config.yaml
arch: "mobilenet_v2"
dataset: "cartoon faces"
rotation_deg: 5
kernel_size: 3
expansion: 6
optimizer: "muon"
learning_rate: 0.039
max_steps: 7600
epochs: 28.7
final_lr_fraction: 0.1
weight_decay: 0.0
adamw_weight_decay_other_params: 0
Rows from block 12, named by matrix and row number. Each number is 50 + 12 x the weight over its row's rms, rounded and kept within 0 to 99. All counts start at 0. After the name is the row's rms in percent of the matrix's.
# convs2: project pointwise conv (model.blocks.12.convs.2.weight, 96x576x1x1), inputs 0-191
convs2.25 101:66 56 61 46 33 74 60 45 39 60 50 45 50 60 53 59 48 53 52 44 63 45 39 48 82 44 50 40 46 67 67 51 57 55 59 58 36 66 76 61 57 49 42 65 59 38 41 38 30 41 55 46 48 52 27 54 49 51 45 56 51 47 62 59 55 46 43 35 40 58 46 72 69 43 47 49 67 57 61 44 35 54 63 70 61 28 54 46 52 43 42 50 50 47 59 68 21 54 33 61 64 68 40 51 52 53 46 56 47 50 41 58 39 60 45 49 75 24 41 46 43 68 60 74 35 56 69 44 84 42 45 50 65 55 79 44 50 33 38 51 40 37 63 55 40 39 59 45 56 40 45 47 44 50 65 40 37 51 45 31 53 34 66 51 44 40 41 48 60 45 42 48 53 58 54 62 74 49 51 51 48 49 63 58 52 42 50 72 44 47 56 54
convs2.26 101:47 39 40 53 48 53 45 44 32 62 48 69 44 64 35 45 56 57 54 38 77 57 67 51 44 60 72 53 42 63 58 65 59 36 67 58 58 52 72 56 47 49 51 37 40 43 63 73 39 55 56 46 45 64 50 71 72 38 54 78 63 58 45 55 52 45 48 60 67 38 34 53 52 81 40 54 43 43 36 42 60 50 30 53 50 66 59 59 34 59 53 90 46 54 50 64 56 45 45 56 45 44 54 60 56 52 41 51 72 42 41 61 69 32 51 59 78 36 48 56 30 60 49 62 34 20 44 48 31 57 73 42 45 52 35 49 44 43 40 39 65 43 55 54 61 76 43 56 47 65 49 35 53 42 52 54 48 52 50 51 43 64 43 41 45 56 43 48 39 62 38 44 44 51 52 57 49 48 62 47 49 47 58 37 38 42 53 40 42 61 63 43
convs2.27 095:52 48 50 42 54 64 51 62 58 34 55 59 56 70 59 48 42 52 58 35 45 42 43 63 24 51 54 53 30 71 63 34 54 54 55 49 50 72 41 64 37 58 50 69 22 27 59 34 52 39 48 48 37 32 43 69 40 50 29 39 72 52 40 45 39 62 38 49 45 33 65 58 38 45 61 58 13 27 48 57 75 72 71 67 25 50 54 45 41 47 54 43 46 48 40 80 45 46 54 28 59 50 51 69 53 33 58 50 46 41 44 66 58 76 46 80 47 61 78 56 48 50 38 43 60 53 67 50 65 47 62 56 29 63 26 35 63 40 48 53 73 54 27 17 27 33 29 37 60 31 74 68 50 42 62 53 57 40 74 52 42 53 52 60 67 42 35 53 44 57 51 37 43 48 54 31 43 58 29 64 44 51 52 51 57 56 53 55 62 57 26 55
convs2.28 100:53 54 21 56 74 68 48 41 50 53 50 42 49 76 46 56 42 62 66 39 39 63 38 68 56 31 29 58 35 45 54 51 57 78 69 64 37 46 46 42 53 41 57 52 62 64 22 30 47 52 41 50 50 51 53 69 54 39 58 35 46 51 39 26 53 59 46 49 84 52 45 47 68 63 20 45 79 61 70 41 57 53 51 64 38 55 34 42 40 56 52 63 61 41 51 52 37 51 36 34 55 42 56 61 60 51 74 44 49 39 37 51 41 58 43 43 62 60 47 53 35 54 28 71 38 56 49 33 54 63 47 57 51 55 78 40 53 50 51 60 42 25 33 44 50 32 48 45 41 63 67 61 53 50 44 50 34 44 44 65 47 59 33 54 45 28 52 42 49 43 41 41 58 20 43 52 66 43 43 51 59 53 45 61 48 34 51 48 49 40 29 61
convs2.29 098:46 54 73 52 67 42 49 42 49 65 50 35 31 52 32 52 41 41 63 50 61 48 25 43 47 59 58 52 60 47 45 34 62 72 56 54 23 75 51 58 68 36 49 22 42 57 18 35 40 51 57 27 49 25 56 47 37 50 43 61 54 43 31 63 64 56 58 41 51 58 57 40 55 47 48 68 46 70 62 60 30 53 78 67 54 40 68 51 64 57 79 60 58 44 54 35 53 50 48 22 25 72 49 45 37 52 48 70 75 64 36 58 47 49 60 63 53 60 39 83 46 47 70 38 46 34 50 68 39 50 30 55 44 28 29 36 45 52 63 55 30 56 64 57 44 47 45 67 43 67 55 46 43 45 84 57 52 46 45 62 29 47 72 55 40 50 63 51 40 43 45 34 44 48 43 30 49 38 57 56 72 56 66 54 42 44 62 42 46 66 47 56
convs2.30 101:62 45 53 42 63 27 26 45 51 23 50 31 57 53 40 51 31 54 41 27 47 61 37 87 47 65 35 64 41 70 55 72 56 41 51 50 54 48 71 52 43 65 57 36 62 41 33 59 70 59 58 55 41 39 42 51 55 57 78 52 58 47 49 42 48 69 66 50 52 33 61 46 44 56 50 38 36 53 70 49 42 43 64 61 38 65 42 50 48 49 74 36 55 60 46 50 43 50 39 38 41 52 52 41 42 54 47 66 65 46 56 49 28 55 38 77 43 54 42 78 28 69 52 71 48 34 57 60 37 57 20 42 37 57 38 61 46 50 47 49 55 49 58 57 66 22 45 60 51 48 42 65 56 75 64 61 45 49 45 69 56 60 49 42 60 40 53 14 44 34 33 59 56 15 47 38 36 60 51 47 47 41 52 52 46 54 51 49 38 68 66 46
convs2.31 103:43 62 42 39 49 82 55 65 71 52 47 57 66 32 53 46 82 41 53 81 62 50 56 51 26 55 49 68 52 62 64 46 39 49 50 31 64 58 58 50 50 55 45 70 46 64 76 63 54 75 45 55 40 70 34 49 74 47 61 32 31 44 59 35 40 46 52 64 53 29 52 55 57 45 53 39 34 70 50 50 46 58 49 50 26 63 54 38 39 47 51 55 43 24 25 43 48 58 49 32 39 63 61 67 49 73 63 66 34 58 48 57 68 44 58 65 63 28 61 59 47 44 51 40 40 45 56 43 62 52 46 70 58 43 39 65 41 61 40 38 65 47 55 57 38 42 67 33 33 39 51 44 65 69 61 65 59 68 52 60 60 49 44 42 51 72 55 64 64 49 37 59 53 77 33 43 52 72 49 53 40 64 38 55 54 49 59 43 65 79 66 08
convs2.32 099:44 54 60 54 69 52 60 57 44 48 44 35 66 54 63 63 58 50 55 46 36 53 49 53 63 55 41 47 54 50 67 31 63 45 48 46 43 66 59 57 58 42 55 29 64 64 55 68 45 58 59 39 59 58 43 50 48 87 35 49 41 60 40 59 56 67 54 63 58 47 50 58 34 55 59 53 37 63 50 49 57 36 32 72 53 50 46 47 40 49 59 60 53 43 50 56 62 62 22 34 47 61 41 38 61 47 58 55 43 59 41 48 65 45 68 37 53 52 54 33 54 54 56 41 42 80 61 39 44 50 71 64 41 45 76 20 53 34 47 56 77 49 40 55 64 29 65 66 64 42 60 68 53 50 44 59 70 27 53 49 55 69 62 72 56 42 38 57 63 57 58 49 41 47 70 59 73 49 57 63 46 66 31 67 48 44 46 42 31 58 42 63
convs2.33 104:41 49 45 50 60 62 49 58 33 34 56 22 50 37 78 47 77 42 74 39 45 54 46 43 75 32 26 47 41 24 42 47 49 53 51 47 40 40 51 69 63 43 69 74 46 79 38 24 50 41 51 43 61 70 45 62 27 58 49 58 52 41 51 77 57 62 40 57 61 36 54 56 50 58 54 56 59 63 56 44 51 51 45 52 34 49 36 41 71 12 74 60 38 53 57 34 36 53 69 19 39 35 57 59 40 50 54 53 36 55 55 37 49 48 45 53 53 24 36 42 59 61 48 52 62 59 66 51 57 45 48 57 51 61 58 68 31 49 43 51 58 65 56 42 32 41 71 62 51 61 57 51 60 46 46 52 49 54 53 26 66 53 44 39 62 38 54 73 38 56 50 68 70 40 41 65 48 45 65 71 53 46 60 50 49 52 51 57 36 61 62 75
convs2.34 102:47 43 64 49 61 51 54 56 35 82 43 54 65 43 49 52 48 45 44 52 51 63 54 64 55 67 24 71 51 62 40 61 37 42 55 40 43 56 55 63 60 47 41 55 71 81 79 63 60 23 41 47 54 31 48 44 66 54 37 48 53 55 54 45 51 57 34 41 67 44 53 44 38 35 70 31 44 50 43 45 63 30 50 42 48 48 45 54 36 68 52 50 49 79 30 46 56 49 75 39 63 66 39 42 64 33 57 38 74 39 79 57 38 38 39 47 39 50 50 19 62 34 43 25 63 54 64 31 54 56 70 63 61 55 79 27 40 61 47 56 72 63 57 71 40 73 53 48 49 27 54 51 33 65 37 54 57 66 58 59 49 69 54 31 42 56 13 51 39 65 44 55 35 47 32 42 29 49 41 66 47 58 63 55 52 43 35 37 44 69 48 68
convs2.35 100:62 32 65 56 45 41 45 87 52 62 56 64 60 63 51 53 43 51 42 52 36 44 62 53 49 35 37 60 44 66 39 42 46 48 38 30 40 53 63 71 62 41 29 40 34 48 54 42 48 62 51 64 39 41 53 53 53 51 42 31 58 57 51 67 42 49 53 51 43 73 61 55 58 41 84 51 40 63 24 55 66 61 58 48 32 51 53 56 49 42 27 31 46 21 79 32 32 41 44 68 51 49 58 61 45 42 35 51 49 62 35 61 48 63 51 62 37 50 61 37 84 41 45 58 97 78 28 30 74 51 48 51 43 71 31 50 42 55 54 49 44 41 57 39 54 53 53 46 23 29 38 39 39 62 52 52 41 57 49 34 50 39 41 44 35 62 65 54 44 58 28 38 48 67 55 31 44 47 58 48 66 43 49 52 53 44 46 49 36 62 64 43
convs2.36 099:31 74 52 40 79 46 56 40 54 48 39 53 57 42 60 52 78 57 21 26 47 58 55 59 42 44 44 49 35 53 55 69 50 48 58 28 41 48 45 54 58 60 44 41 41 66 31 67 43 47 53 36 63 44 59 45 49 38 59 33 27 51 65 38 58 52 43 51 56 74 50 47 33 45 35 36 73 54 41 58 51 44 40 54 52 49 49 41 54 39 57 52 37 42 47 37 50 44 34 51 44 44 34 39 48 44 51 42 55 60 66 41 50 56 43 38 50 31 60 58 61 40 57 65 49 73 50 77 38 49 28 39 43 48 65 40 41 74 48 61 51 67 59 69 57 37 37 48 66 20 45 38 65 42 37 53 43 55 52 73 38 49 42 43 56 15 51 57 61 45 21 56 56 42 43 30 53 26 49 39 67 45 38 35 50 45 66 57 51 31 54 66
convs2.37 102:44 51 43 48 46 38 56 30 34 47 53 87 70 49 51 45 54 38 41 55 35 40 48 44 39 59 59 46 65 54 51 67 54 51 35 51 72 70 68 41 50 55 66 62 43 66 27 61 63 67 53 43 45 46 56 66 60 24 58 23 52 47 39 42 44 59 40 46 43 35 34 47 43 22 52 24 47 59 66 54 53 46 61 57 48 52 65 52 58 53 70 55 56 55 52 61 76 68 33 57 78 67 40 45 55 53 57 64 56 37 49 73 53 41 48 58 66 29 74 55 40 44 51 33 41 49 56 25 39 65 14 51 54 61 39 60 39 28 47 40 38 64 44 24 83 52 54 44 62 39 37 52 34 48 54 43 58 65 50 67 57 43 61 58 59 38 46 53 30 41 49 39 62 34 42 55 56 43 51 54 48 57 42 48 51 44 61 29 68 61 51 45
convs2.38 099:44 56 40 55 64 61 52 51 57 66 55 30 60 68 53 43 72 59 64 14 67 34 38 46 54 44 52 59 35 36 59 50 57 43 57 47 42 43 37 39 55 46 65 60 66 54 76 50 61 45 47 42 54 25 55 38 42 29 39 47 54 48 57 44 46 48 53 53 58 54 51 50 37 50 40 42 56 58 53 52 35 35 51 53 64 47 53 62 64 51 48 50 44 49 38 42 53 53 25 77 53 35 47 45 38 40 65 55 44 43 44 50 32 65 50 42 52 67 61 22 56 66 47 42 63 52 62 25 25 54 34 54 33 63 64 50 22 34 48 44 55 22 58 53 62 51 57 48 57 55 47 45 47 52 35 29 38 26 39 52 66 54 37 43 34 43 61 43 65 45 66 54 64 56 36 46 56 33 48 69 56 57 52 39 62 55 54 55 54 33 82 29
convs2.39 099:60 48 51 55 34 56 70 40 40 59 49 57 72 65 30 50 57 57 53 53 49 54 37 47 16 63 33 37 63 69 77 51 62 50 20 42 42 52 52 55 42 65 50 52 39 57 71 43 53 45 47 30 50 37 59 55 77 39 36 62 34 62 48 67 39 51 37 51 69 71 48 59 57 41 45 47 39 18 33 64 36 36 48 54 54 33 50 50 47 54 57 30 57 59 49 65 50 60 47 76 41 60 36 56 36 56 56 49 35 42 33 45 57 34 47 70 49 44 31 27 56 61 56 44 62 55 57 70 21 47 46 47 46 68 55 63 67 85 51 61 43 72 56 33 70 42 26 43 52 45 29 53 46 43 39 69 54 49 36 39 33 53 42 43 78 59 54 41 39 49 55 40 60 32 57 49 45 29 53 69 44 70 71 62 69 58 60 49 45 08 61 56
convs2.40 102:50 44 69 42 49 49 56 56 35 59 60 42 42 44 34 46 44 60 55 63 63 56 41 74 74 57 36 34 48 59 46 35 82 40 59 41 38 49 68 59 49 59 30 79 65 38 60 59 39 81 43 60 36 90 42 57 45 29 59 66 44 45 48 50 36 66 52 33 63 41 57 50 32 69 66 41 47 53 52 66 38 52 32 31 49 74 57 42 37 41 52 35 50 49 43 56 43 49 30 73 59 38 67 53 46 57 48 51 48 58 59 50 40 56 51 61 32 31 58 49 49 35 61 68 52 59 48 28 58 55 54 53 29 52 54 38 85 41 44 43 47 55 50 56 52 56 48 41 64 42 53 47 37 60 54 60 33 61 58 68 38 44 60 34 53 60 48 50 48 36 35 36 34 62 66 30 56 33 38 36 45 60 32 47 52 43 42 60 47 69 44 43
convs2.41 100:32 59 83 43 37 48 60 43 26 30 63 42 42 60 69 35 44 49 48 45 41 59 21 43 45 43 56 49 54 53 29 51 36 51 49 41 62 45 35 52 41 52 53 18 47 41 45 82 33 47 40 60 76 44 61 46 61 68 21 65 73 64 50 31 58 40 37 42 38 74 68 61 41 49 59 39 60 43 34 54 44 48 52 56 41 54 36 55 57 52 71 58 56 60 37 48 53 47 37 63 47 59 58 53 42 46 62 34 58 41 58 42 46 64 55 30 60 56 55 42 36 46 59 12 56 40 48 26 55 54 42 50 51 48 43 29 40 43 45 52 40 62 45 50 54 41 37 56 76 33 42 56 29 60 50 62 42 24 44 57 46 38 53 36 26 35 49 41 41 47 46 46 32 48 69 55 42 47 31 37 47 53 34 40 62 64 58 48 48 70 64 48
convs2.42 097:40 79 49 49 49 57 56 47 50 26 48 42 52 37 16 60 68 57 44 34 45 48 51 68 61 46 43 29 59 55 41 32 51 50 81 49 65 57 39 41 54 52 43 58 78 51 33 47 38 30 43 51 48 59 56 65 61 53 28 67 31 49 50 65 72 43 61 45 39 17 55 34 64 33 34 53 57 49 47 53 46 47 58 58 29 55 42 42 58 65 36 45 59 36 44 56 51 38 44 52 50 46 67 49 46 59 55 60 35 55 31 55 37 43 64 64 33 58 63 41 33 63 52 52 38 41 57 48 45 49 32 59 42 29 67 77 53 55 42 58 73 70 35 50 48 62 46 45 52 65 55 47 68 51 25 50 58 41 32 71 53 27 59 69 47 46 63 54 41 39 38 47 53 40 37 49 06 53 36 36 52 59 40 43 62 47 56 68 40 69 58 33
convs2.43 106:50 62 55 61 47 47 52 54 69 49 35 22 46 75 57 58 60 54 62 51 30 42 38 51 72 41 45 49 63 42 37 41 72 46 69 52 49 70 48 54 49 43 67 58 49 52 19 49 59 08 50 59 54 52 57 60 57 91 33 57 49 48 71 40 39 68 50 54 30 63 42 41 40 47 56 63 47 67 47 49 48 47 65 67 21 28 55 66 39 60 48 58 49 30 66 38 34 46 64 49 59 37 67 58 64 51 48 45 69 52 27 44 48 51 44 35 50 58 38 21 58 57 61 46 38 73 57 37 54 68 58 54 26 30 50 44 49 40 51 52 50 67 67 44 33 64 42 54 76 54 30 49 52 42 65 35 46 31 50 47 85 37 66 43 51 16 56 40 28 63 51 49 41 43 52 55 66 65 45 71 50 45 53 47 38 48 66 31 51 54 69 34
convs2.44 103:57 41 28 49 52 69 75 43 53 39 53 29 56 39 60 46 43 50 59 45 46 55 59 47 57 75 54 60 53 57 51 49 80 66 78 69 51 50 67 63 46 49 44 94 72 50 48 48 65 57 52 50 52 43 28 88 44 39 70 45 62 39 35 38 51 53 50 53 55 27 61 48 57 52 49 41 54 56 38 48 57 64 55 68 58 50 60 57 39 63 41 49 41 64 51 45 90 50 55 33 40 47 44 49 41 61 41 46 47 54 47 62 41 44 45 51 53 24 35 56 43 45 50 32 37 70 64 38 46 58 62 31 54 70 61 28 58 40 45 47 55 35 45 55 72 47 47 35 56 75 51 58 45 50 65 50 69 49 57 59 42 51 58 50 58 48 64 47 41 52 69 71 57 39 53 51 78 24 62 47 51 52 55 55 47 35 32 38 50 30 52 53
convs2.45 102:37 50 33 54 37 41 64 33 43 54 65 42 36 33 61 51 43 49 51 46 44 41 32 64 64 49 44 58 62 45 56 41 53 47 31 49 46 53 41 52 44 47 38 55 36 64 34 72 45 60 51 57 58 28 53 50 55 54 59 34 34 42 53 44 28 68 51 60 55 38 52 44 61 43 25 61 63 37 41 53 42 48 43 62 29 63 55 55 41 44 49 47 35 66 26 45 50 55 64 26 29 64 24 23 41 45 49 54 38 24 49 51 41 37 52 49 31 42 46 47 51 61 45 50 57 34 67 49 44 56 50 51 32 60 62 31 45 64 51 49 22 41 33 41 39 63 71 48 32 51 58 69 58 60 51 59 40 67 41 51 42 69 48 58 60 60 39 39 29 55 76 42 59 39 48 44 60 72 47 52 53 55 51 49 27 48 27 57 50 48 54 51
convs2.46 099:36 32 63 53 45 35 46 39 59 40 46 44 37 38 60 54 53 62 49 32 45 59 38 41 35 54 63 55 72 41 71 55 65 45 44 77 72 57 54 51 36 50 41 60 57 31 37 54 61 44 53 63 18 24 71 40 28 62 39 51 53 52 42 50 37 49 50 54 35 33 46 41 41 46 54 45 57 55 68 44 42 47 68 67 48 52 52 47 39 39 35 63 45 41 40 34 53 55 29 72 68 46 64 46 49 30 32 59 57 52 60 50 42 38 52 45 57 72 62 38 49 59 41 39 51 52 39 47 62 51 47 62 33 49 28 41 53 52 40 62 54 51 61 53 55 35 54 62 32 62 46 49 35 11 59 53 48 39 61 15 42 34 41 51 38 50 64 36 49 50 45 41 48 53 42 47 38 33 54 36 41 45 41 40 54 55 54 44 43 57 41 33
convs2.47 101:47 62 60 55 39 70 51 66 48 42 41 52 52 47 31 47 63 39 39 56 42 49 36 56 45 51 50 47 34 53 45 54 46 44 18 47 51 55 65 45 62 45 43 52 55 31 52 69 30 42 56 44 75 41 64 49 47 40 64 69 62 61 36 69 47 61 41 41 48 38 35 51 41 47 59 57 58 70 43 50 23 56 58 53 53 46 46 59 57 53 42 60 40 52 74 72 30 52 51 59 64 63 35 49 48 55 41 25 69 62 54 51 62 33 48 32 38 14 37 19 49 39 54 56 50 65 58 25 65 41 17 55 18 67 66 45 29 48 43 57 56 59 58 39 57 72 40 60 74 44 59 66 40 51 54 48 58 43 44 45 50 36 56 52 44 66 75 68 33 54 34 27 60 60 13 44 60 35 53 38 56 57 65 55 54 55 60 46 47 61 58 77
convs2.48 101:41 67 81 50 15 58 43 63 73 57 72 32 55 30 51 40 21 54 52 15 61 47 38 51 41 50 29 57 39 46 34 33 49 85 48 52 56 43 43 47 68 40 48 57 59 45 50 71 66 52 50 49 45 31 49 60 40 22 44 56 46 64 55 60 38 46 26 66 48 39 39 60 44 42 40 52 24 53 53 74 53 63 74 57 39 66 53 51 44 74 53 54 51 46 54 52 58 35 45 52 45 34 51 42 62 53 65 53 51 56 49 46 41 45 56 36 56 50 59 56 22 65 56 56 34 56 62 44 31 45 61 31 56 62 39 56 31 38 55 37 75 25 56 23 56 53 64 45 40 62 37 54 54 55 45 57 37 57 55 77 42 35 25 49 73 58 45 71 27 70 42 40 48 61 54 63 21 66 58 55 48 56 40 41 38 45 46 42 43 52 32 54
convs2.49 098:43 61 57 50 48 56 59 44 42 46 62 65 52 47 78 42 55 53 48 52 50 57 44 61 40 36 50 51 58 50 33 65 49 53 60 66 40 51 48 28 59 38 48 64 45 36 50 75 45 37 47 46 39 56 30 44 58 77 73 49 47 39 63 31 65 55 43 58 50 44 41 42 38 66 59 68 72 45 65 54 46 39 65 38 54 47 50 65 43 49 42 55 41 50 62 56 57 63 65 53 44 58 62 42 37 53 53 24 67 66 57 62 58 35 47 56 45 64 41 42 48 49 43 50 55 51 48 47 34 49 47 20 54 52 45 52 42 64 36 45 34 53 27 47 35 53 49 44 53 44 64 48 70 61 50 37 43 43 48 69 36 40 53 71 41 51 47 45 31 29 58 51 63 46 29 54 21 80 55 36 50 51 42 45 58 31 36 56 08 46 45 50
convs2.50 104:67 39 61 57 47 55 46 31 35 76 65 60 53 45 31 47 54 50 64 45 48 45 43 47 33 39 67 52 56 56 60 44 51 37 34 41 62 54 56 52 56 45 54 33 53 40 50 36 47 56 47 54 32 47 40 66 17 34 57 53 47 46 51 50 37 38 62 71 42 41 30 45 63 54 43 54 72 52 79 50 45 58 39 51 44 44 57 40 81 37 58 23 49 54 39 41 72 65 61 69 49 47 53 33 57 39 59 52 74 61 64 58 56 50 50 43 66 61 73 41 48 40 53 45 43 30 69 48 61 49 61 55 59 44 34 51 61 54 47 57 32 58 50 42 70 63 40 71 57 72 70 52 37 48 48 36 51 38 50 36 52 56 42 50 75 28 48 43 50 50 46 66 44 43 44 49 38 70 50 66 56 59 65 60 43 38 23 44 65 44 33 82
convs2.51 105:36 45 51 60 45 39 40 67 71 56 59 49 67 42 64 49 64 49 44 61 41 45 42 51 49 52 23 50 74 29 44 34 44 43 60 52 39 44 52 45 55 38 53 50 68 44 62 35 58 47 50 66 55 24 57 64 39 77 54 61 40 47 64 60 55 46 37 60 28 37 43 45 42 51 73 63 46 49 78 65 58 58 44 38 50 46 67 56 46 44 37 47 54 32 46 53 52 46 65 38 50 40 32 54 56 52 43 39 51 38 76 54 47 57 67 40 55 83 46 44 49 50 37 32 58 56 56 60 46 59 57 64 73 49 55 57 60 53 53 34 37 50 45 53 31 63 50 45 65 56 45 43 47 31 70 52 55 69 40 35 46 48 49 82 45 46 61 40 53 51 45 79 54 30 50 64 35 30 55 51 46 29 66 39 41 43 31 58 51 28 62 42
convs2.52 097:38 55 63 55 44 48 36 97 57 42 35 61 59 15 57 58 31 59 56 68 70 52 53 50 62 59 50 55 61 59 54 65 52 51 36 72 50 52 65 56 23 50 37 38 32 43 55 48 33 45 58 45 47 72 56 58 41 58 52 41 43 48 55 57 41 46 52 58 70 70 52 40 20 56 69 36 55 47 41 43 67 56 60 35 44 41 46 49 57 59 45 51 44 38 71 59 57 49 65 35 63 35 79 50 44 50 39 42 27 56 31 61 33 46 65 40 65 28 73 57 53 27 58 41 42 73 59 52 57 42 44 56 60 47 41 61 51 33 47 45 54 71 38 35 37 49 61 46 49 57 50 54 57 48 62 44 39 34 47 36 50 36 43 56 63 62 55 41 32 43 48 23 52 61 66 51 55 50 51 42 51 46 51 63 57 51 50 57 71 53 35 56
convs2.53 099:50 43 22 65 65 58 61 34 25 37 37 42 65 41 55 41 67 46 48 10 55 45 56 30 81 36 54 67 36 37 39 56 45 43 51 42 54 36 49 42 53 46 22 60 58 41 64 62 54 36 48 46 59 28 45 65 64 58 35 53 46 64 49 52 70 51 61 59 43 78 52 22 56 48 54 28 51 63 53 44 51 30 65 14 63 38 45 45 46 42 66 46 48 56 53 61 53 54 79 51 49 59 45 54 42 36 64 47 26 46 35 33 63 45 59 50 29 74 66 41 42 53 37 62 48 34 55 59 55 52 59 59 44 53 52 87 28 60 51 54 36 53 53 44 57 81 53 46 34 61 41 55 57 54 41 66 44 55 51 46 45 41 49 63 51 76 38 44 43 32 70 62 41 44 20 51 38 53 54 62 52 44 49 33 61 45 47 57 38 50 47 61
convs2.54 096:53 46 57 61 52 58 50 68 49 60 33 63 68 64 39 43 58 52 39 36 62 33 33 54 58 70 68 56 67 18 66 45 58 53 35 46 63 45 53 35 63 45 47 86 45 53 31 49 42 56 47 52 54 54 46 49 34 57 40 75 46 48 47 61 32 51 30 38 51 53 56 61 42 50 05 65 53 64 52 35 56 45 38 62 45 41 47 58 39 32 43 41 55 50 47 47 29 63 50 59 45 47 66 51 51 61 29 35 54 56 41 49 69 67 56 43 45 40 51 76 57 35 70 32 58 63 61 67 53 54 55 31 34 18 66 39 63 51 45 50 28 56 51 34 47 56 52 31 55 56 50 50 45 46 44 39 61 60 56 43 53 50 55 52 28 17 29 67 44 44 82 33 54 53 59 54 57 44 45 71 65 61 64 47 56 49 44 56 58 31 61 47
convs2.55 099:37 25 57 53 40 47 40 59 62 37 45 35 29 16 33 53 44 34 47 40 52 30 52 58 41 58 76 44 38 31 31 33 37 41 62 29 66 38 49 53 38 39 55 54 62 51 51 55 40 61 59 56 40 71 29 53 73 51 76 54 41 44 45 50 46 44 59 57 51 45 50 59 32 43 53 55 63 32 55 57 38 52 61 37 55 37 67 59 59 37 53 36 41 57 60 45 59 43 30 46 32 55 32 63 37 55 44 39 54 38 59 55 45 72 56 46 52 47 58 64 41 54 57 56 39 74 35 71 46 53 51 49 62 57 55 47 42 21 34 34 68 43 61 46 81 59 53 68 58 48 44 46 39 29 70 67 74 51 55 19 35 31 51 37 65 27 60 32 46 48 42 53 36 43 32 45 62 47 43 65 17 38 57 45 46 42 50 79 63 67 61 68
convs2.56 103:52 47 48 53 47 53 69 52 47 40 46 59 54 52 54 41 48 26 48 49 52 57 42 67 49 38 57 41 51 50 61 41 38 46 34 43 40 46 56 53 39 63 57 48 45 29 38 68 23 41 55 77 50 43 62 49 43 10 43 43 46 59 64 43 53 51 54 52 67 36 53 53 60 40 38 23 56 58 51 57 50 48 46 47 78 55 43 56 49 53 42 40 41 55 36 52 49 51 67 36 43 43 34 48 56 56 44 24 31 45 53 40 39 84 37 46 56 47 42 22 68 48 43 67 69 51 61 52 60 43 46 34 44 38 35 59 55 42 64 49 56 50 45 64 47 56 69 48 47 38 64 54 63 49 48 57 48 62 51 62 26 63 51 45 54 35 47 61 36 47 59 39 56 54 60 42 64 43 57 43 54 54 43 48 51 60 53 40 53 50 48 45
convs2.57 100:32 56 48 61 60 65 45 52 73 56 49 56 40 46 72 60 30 63 60 28 46 51 42 32 63 41 44 62 59 30 36 39 38 55 47 34 39 49 52 60 46 47 67 41 49 82 57 56 76 47 47 71 50 45 40 36 33 69 51 43 47 44 55 64 57 64 33 72 60 49 57 30 71 47 51 78 44 50 58 42 56 47 45 57 52 42 55 60 58 52 64 40 58 37 43 62 72 25 57 41 53 32 29 69 54 45 50 34 39 65 43 55 50 59 50 33 62 40 51 49 40 41 52 37 53 58 43 56 42 63 64 43 38 69 49 47 28 20 54 65 67 57 45 62 64 43 67 49 33 58 51 51 49 50 39 41 57 40 61 47 43 44 67 39 53 52 49 45 57 55 78 65 55 62 51 36 55 53 66 42 41 38 57 36 63 47 56 64 45 46 59 50
convs2.58 098:48 60 31 66 60 57 28 38 57 47 77 49 37 58 52 58 50 75 50 52 42 37 65 57 49 64 61 57 34 27 55 39 67 35 43 52 64 57 79 46 53 34 35 31 51 39 72 17 42 46 40 47 48 43 48 36 55 47 40 85 40 59 49 54 43 68 59 57 54 48 38 60 68 49 42 54 31 56 57 44 23 60 41 37 53 43 53 39 69 22 74 52 42 63 46 55 37 42 31 66 51 21 37 53 54 58 68 30 57 42 61 40 19 45 60 31 49 41 44 46 61 41 66 58 49 55 49 44 55 57 61 46 54 63 23 19 55 52 51 64 40 54 47 51 61 48 36 50 37 54 52 70 45 57 47 51 49 51 57 46 29 54 48 47 46 67 60 44 45 68 69 47 68 48 51 28 74 63 43 39 71 54 37 40 38 53 37 49 35 60 59 52
convs2.59 102:59 65 44 56 65 47 47 30 47 34 56 49 38 56 74 57 53 59 47 39 46 59 65 31 41 56 54 39 50 49 64 19 53 33 49 55 36 52 52 51 47 59 40 51 41 33 29 57 57 50 56 21 47 46 45 49 40 64 46 59 45 53 41 60 31 64 55 61 59 29 38 62 76 61 26 32 53 32 48 39 55 46 48 29 40 60 45 52 56 58 49 17 50 38 59 56 53 59 66 32 51 45 53 58 67 46 43 48 58 53 36 42 55 68 59 59 23 37 22 20 40 36 36 48 50 39 31 45 51 45 74 22 27 49 38 76 52 50 51 54 51 55 34 41 46 41 60 49 42 53 39 52 47 30 43 54 30 35 62 38 50 44 45 40 54 31 51 41 40 45 69 28 38 38 55 42 40 40 47 34 61 39 60 42 51 46 43 59 47 41 19 35
convs2.60 099:48 43 52 38 66 85 58 75 69 50 60 57 51 44 51 49 67 51 30 54 49 41 64 54 51 39 59 50 58 77 56 50 42 36 76 41 55 42 32 55 50 42 50 46 61 52 42 50 73 60 51 58 32 57 35 52 59 59 60 60 55 48 57 40 45 45 67 41 31 29 38 62 54 48 56 66 55 47 69 47 64 45 32 59 38 55 32 57 75 68 45 52 51 45 59 66 77 49 54 46 54 52 55 62 31 55 60 65 48 48 53 47 54 47 42 55 58 41 50 64 32 42 57 44 34 78 49 21 46 42 41 42 51 57 45 20 45 43 60 45 45 53 52 58 27 86 48 54 63 76 50 45 51 56 51 58 43 62 46 53 70 77 59 45 66 32 64 56 62 43 54 78 36 25 73 55 48 47 59 59 65 70 70 36 50 50 68 72 65 39 50 62
convs2.61 106:30 42 42 57 59 51 57 65 58 86 66 55 51 40 48 52 59 58 52 48 63 52 70 65 42 34 56 66 16 39 38 56 58 31 45 64 44 56 35 52 73 41 45 53 59 37 62 34 50 38 58 38 41 65 48 69 35 55 57 61 50 46 40 52 74 52 70 51 35 32 70 39 52 63 48 76 85 55 65 69 55 68 56 53 55 54 50 56 45 51 34 74 43 34 56 43 69 35 80 45 60 37 65 53 48 41 39 44 75 58 54 23 37 60 33 35 45 57 30 47 48 44 67 67 65 70 39 48 44 47 44 58 62 43 41 40 23 39 57 40 66 53 71 53 39 69 58 57 72 72 31 43 46 57 44 56 36 66 57 67 50 48 56 37 69 59 19 30 50 41 47 68 55 39 34 38 65 43 53 37 89 47 73 59 47 57 43 36 62 66 76 60